{"arch": "swin", "model": "model that predicts nearness at each pixel", "dataset": "rendered dice on a table", "train_examples": 72500, "image_size": 64, "crop_scale_min": 1, "horizontal_flip": false, "output_stride": 8, "norm": "layernorm", "norm_position": "pre", "hidden_act": "star_relu", "mlp_ratio": 2, "head_dim": 16, "fused_qkv": true, "bias": "qkv", "qk_norm": false, "parallel_block": false, "inner_norm": false, "moe": "top_k", "num_experts": 8, "moe_every": 2, "expert_mlp_ratio": 0.5, "experts_per_token": 2, "shared_expert": true, "patch_size": [4, 4], "conv_stem": true, "depths": [5, 5], "widths": [48, 96], "loss": "l1", "targets": "nearness", "residual_init": "zero_last", "optimizer": "soap", "beta2": 0.95, "learning_rate": 0.0063, "beta1": 0.95, "shampoo_beta": 0.95, "eps": 1e-08, "precondition_frequency": 16, "max_precond_dim": 512, "one_sided": false, "adamw_lr_other_params": 0.00093, "max_steps": 24900, "batch_size": 128, "epochs": 44.0, "lr_schedule": "wsd_sqrt", "decay_fraction": 0.2, "final_lr_fraction": 0.05, "warmup_steps": 740, "weight_decay": 0.009, "adamw_weight_decay_other_params": 0.01}
Rows from block 4 of a small model that predicts nearness at each pixel, named by matrix and row number. Rows with one number belong to one neuron. Each number is 50 + 10 x the weight over its row's rms, rounded and kept within 0 to 99. All counts start at 0.
After each neuron's rows are labels from the 100 images, of 14976, where the neuron reaches its highest value: "patch colour" is the nearest of a few named colours to the mean colour under the peak; "strongest on" is what is common among them. Only what is clearly more common there than usual is listed. The data: rendered dice on a table. In brackets: how many of the 100.
# fc1: MLP up (model.blocks.4.mlp.fc1.weight, 96x48), inputs 0-47
# fc2: MLP down (model.blocks.4.mlp.fc2.weight, 48x96, transposed), outputs 0-47

fc1.73:38 54 56 48 52 62 45 56 42 63 38 60 48 35 53 53 65 50 52 44 51 39 57 53 49 47 60 60 48 52 45 60 52 32 44 59 49 74 45 71 31 65 62 42 27 43 42 47
fc2.73:58 41 62 52 45 73 57 22 50 40 61 46 56 57 53 53 40 49 51 53 36 55 53 57 63 60 38 55 58 66 33 46 41 44 58 73 51 46 70 47 50 52 52 45 42 43 47 52
patch colour: purple (29)
strongest on: two on top (62); purple die (37)

fc1.36:49 60 65 60 34 35 37 47 51 64 65 49 55 40 34 56 53 28 43 56 49 60 41 38 55 57 63 46 61 55 58 52 40 56 58 45 44 63 48 66 53 53 33 45 35 40 60 57
fc2.36:54 48 53 54 55 51 60 67 56 50 37 46 81 67 56 50 54 55 41 46 49 56 29 43 43 52 53 46 42 40 28 60 37 50 37 54 52 45 70 44 52 46 55 48 59 39 58 65
patch colour: grey (35)
strongest on: white die (48)

fc1.1:45 60 63 58 43 55 35 54 62 41 51 56 29 54 55 68 50 33 50 60 49 72 54 46 47 53 67 50 36 52 50 50 66 47 60 40 52 68 42 43 28 45 47 49 56 61 57 44
fc2.1:55 31 42 54 57 74 65 58 59 41 45 36 60 46 45 64 48 63 47 57 40 39 53 48 43 55 45 51 35 52 50 35 59 56 52 48 49 43 48 37 48 55 53 71 60 47 36 74
patch colour: green (33)
strongest on: green die (36)

fc1.24:48 39 50 58 44 42 45 72 55 47 52 47 31 56 57 63 41 40 38 40 46 44 51 50 58 70 41 48 50 78 67 43 46 45 57 57 46 64 37 52 64 40 61 65 53 57 47 50
fc2.24:45 50 22 43 37 74 52 40 47 49 64 50 53 57 37 53 38 50 53 35 49 43 32 57 33 46 54 68 41 37 45 55 52 45 55 48 53 47 55 43 56 65 39 58 35 45 44 49
patch colour: green (36)
strongest on: teal die (35)

fc1.85:66 46 51 56 53 47 54 38 54 58 41 60 29 51 50 47 52 68 49 49 46 46 52 38 32 72 60 44 40 61 61 55 66 40 55 61 70 43 36 49 41 45 33 41 36 47 50 48
fc2.85:59 36 52 51 41 45 29 52 58 53 44 52 51 64 54 49 47 44 42 57 50 57 27 56 33 42 46 42 35 70 52 72 41 63 47 50 42 61 54 66 42 46 42 41 65 36 49 51
patch colour: green (32)
strongest on: teal die (41)

fc1.21:51 52 53 28 30 63 41 46 30 46 56 55 41 33 45 56 63 67 41 46 54 65 46 50 71 56 62 44 52 43 57 55 42 28 51 52 57 56 57 52 51 44 46 50 43 67 49 45
fc2.21:44 41 64 46 59 50 46 36 57 53 47 59 15 53 57 48 63 57 42 53 49 52 40 65 46 42 39 29 49 31 51 52 45 57 50 57 43 38 53 59 43 51 52 43 60 62 50 30
patch colour: blue (26)
strongest on: blue die (53)

fc1.72:43 57 48 52 38 33 56 42 41 32 46 46 40 51 69 29 43 59 62 56 48 52 56 48 33 49 62 64 57 30 55 52 66 57 55 47 53 51 43 50 49 54 52 44 57 58 75 38
fc2.72:49 37 51 72 66 70 55 46 57 53 59 50 47 63 51 51 39 49 30 58 67 59 33 43 55 72 51 51 43 40 60 44 36 38 46 60 55 62 60 52 43 56 49 54 45 44 60 45
patch colour: black (51)
strongest on: yellow die (35); orange die (35)

fc1.67:58 62 43 32 59 49 54 65 41 41 38 55 55 45 48 48 56 69 52 34 52 52 53 63 39 51 52 44 39 56 48 43 61 47 53 59 43 48 37 42 35 63 37 58 39 71 59 29
fc2.67:47 42 52 54 43 55 52 55 77 39 46 42 46 52 45 45 33 49 50 50 54 48 48 45 68 38 70 54 26 51 65 61 54 61 65 42 31 48 50 52 60 37 31 48 49 45 53 53
patch colour: brown (67)
strongest on: dice: three (60); orange die (40)

fc1.71:41 49 60 56 57 36 43 48 69 41 43 60 32 70 34 40 44 44 45 42 57 52 59 42 49 45 34 47 52 71 51 48 50 56 65 48 45 61 60 61 63 31 55 51 36 46 65 51
fc2.71:45 31 47 49 53 71 49 60 57 55 46 50 38 46 53 49 56 61 48 36 43 40 51 38 50 65 78 48 32 48 30 35 44 42 55 52 38 52 50 44 43 59 55 52 47 60 66 40
patch colour: green (35)
strongest on: teal die (40)

fc1.40:53 31 49 47 53 55 62 35 48 63 58 37 37 55 50 39 45 48 46 52 49 51 65 44 42 65 74 54 49 47 42 46 59 70 55 53 29 43 51 59 62 45 46 57 34 58 52 33
fc2.40:44 39 43 59 47 47 33 64 45 44 58 38 61 35 46 50 60 56 40 58 30 57 74 54 50 60 38 45 38 56 44 55 42 56 52 43 76 50 46 57 49 65 45 58 57 56 55 65
patch colour: grey (68)
strongest on: black die (70)

fc1.82:43 50 61 50 26 47 42 59 59 58 46 62 42 40 45 55 57 29 47 49 59 71 48 60 49 38 36 48 53 50 64 47 52 63 32 45 42 67 46 71 48 57 42 45 55 50 38 43
fc2.82:32 52 61 49 58 40 46 29 50 39 60 44 39 56 39 44 47 43 55 53 45 57 23 44 39 55 51 48 29 59 62 62 41 65 47 57 68 52 41 45 43 43 38 41 42 46 40 57
patch colour: orange (30)
strongest on: yellow die (73)

fc1.16:44 54 66 42 56 39 48 58 48 48 56 42 64 44 68 54 40 60 53 44 40 54 50 55 50 48 38 32 52 68 36 55 58 56 54 42 36 43 51 66 33 41 47 49 35 36 65 31
fc2.16:53 48 50 45 60 37 68 51 43 39 66 72 53 55 32 55 51 48 65 41 29 70 53 55 56 57 55 39 54 38 52 62 39 50 32 39 51 53 44 52 47 48 40 52 52 64 38 43
patch colour: black (68)
strongest on: dice: three (63); green die (58)

fc1.44:48 58 42 31 42 64 52 58 70 56 47 45 35 56 59 32 45 65 40 36 31 54 48 45 35 54 46 40 50 63 51 46 54 46 63 47 45 43 45 59 32 54 39 46 35 51 59 37
fc2.44:57 44 72 36 58 53 67 44 63 55 57 32 52 58 48 54 41 51 50 44 64 59 55 46 53 39 73 43 56 41 60 56 55 79 52 49 40 58 47 48 52 29 54 49 49 39 48 55
patch colour: brown (63)
strongest on: yellow die (34)

fc1.30:64 44 37 46 61 56 43 55 40 63 44 36 56 63 41 38 51 64 43 43 54 60 51 35 39 51 44 47 39 55 43 59 47 52 32 62 38 52 55 62 43 50 48 37 55 55 82 44
fc2.30:32 46 57 59 39 49 51 62 35 54 68 33 49 47 42 37 52 59 47 51 51 34 42 55 41 38 42 61 43 54 44 64 44 41 38 28 57 53 54 53 66 62 46 54 47 51 31 64
patch colour: brown (74)
strongest on: orange die (46)

fc1.49:39 52 52 46 41 41 46 49 56 40 66 68 51 48 50 60 53 58 46 63 47 38 53 72 37 52 58 55 46 59 35 36 35 43 60 69 41 48 50 36 37 32 47 41 41 66 45 53
fc2.49:64 43 49 67 70 60 27 55 52 33 55 44 51 53 34 44 56 55 41 57 61 49 51 45 56 59 54 54 41 53 42 65 35 41 48 38 55 55 39 47 59 53 42 70 43 43 70 46
patch colour: green (31)
strongest on: black die (40); green die (37)

fc1.13:52 56 47 46 40 53 53 54 55 55 28 31 44 52 50 52 33 46 30 37 58 70 42 58 46 51 52 42 49 64 30 47 38 41 49 45 49 55 60 45 54 44 25 34 39 52 56 49
fc2.13:60 51 51 60 56 34 51 66 42 37 62 59 51 55 40 53 57 51 64 58 62 57 34 44 43 37 53 58 41 36 41 45 43 43 30 33 59 47 50 62 39 34 48 61 56 51 64 63
patch colour: brown (81)
strongest on: yellow die (34)

fc1.77:51 40 62 40 54 65 48 42 46 57 50 53 59 28 58 59 50 39 53 49 60 67 36 54 37 68 40 36 40 61 65 54 61 39 59 57 55 46 67 41 44 51 46 59 35 49 35 51
fc2.77:32 40 41 64 60 56 47 51 60 50 52 41 56 39 45 46 49 50 61 54 65 70 34 51 50 49 57 55 70 49 32 65 56 34 46 45 46 67 49 41 37 51 40 50 49 48 51 28
patch colour: black (45)
strongest on: black die (51)

fc1.52:51 47 58 46 51 69 64 50 61 50 33 63 58 47 54 26 56 49 67 48 49 48 70 65 41 38 46 56 53 43 66 45 60 57 35 48 39 35 62 55 43 63 53 55 55 46 43 61
fc2.52:70 53 56 77 56 53 56 69 55 43 45 45 59 50 42 52 52 58 45 53 43 45 35 46 50 61 54 50 45 45 38 51 43 36 24 42 42 41 60 58 54 46 52 60 66 34 36 55
patch colour: brown (55)
strongest on: dice: three (68)

fc1.18:62 40 68 53 53 46 36 57 64 41 45 54 54 45 60 56 55 45 41 45 44 36 39 47 37 73 46 50 58 57 53 42 30 45 61 45 45 59 33 59 29 60 45 58 44 57 54 68
fc2.18:35 45 48 60 51 59 41 50 64 42 71 51 33 46 55 48 53 64 35 46 35 57 55 31 48 54 42 55 45 54 47 62 44 71 53 57 59 63 40 44 48 38 51 49 53 61 47 26
patch colour: black (45); blue (29)
strongest on: dice: three (72); black die (58); blue die (39)

fc1.2:68 37 54 40 35 45 45 57 47 57 66 59 47 48 39 65 44 62 45 50 67 48 47 43 50 63 58 61 48 50 51 45 60 44 56 61 37 61 45 66 31 45 76 53 46 36 49 48
fc2.2:55 37 69 36 53 41 53 42 54 43 43 53 37 59 61 70 44 48 60 45 32 55 46 53 58 69 54 53 51 31 47 31 33 62 53 45 63 41 39 55 53 52 54 51 41 61 42 62
patch colour: blue (63)
strongest on: two on top (76); blue die (71); dice: three (64)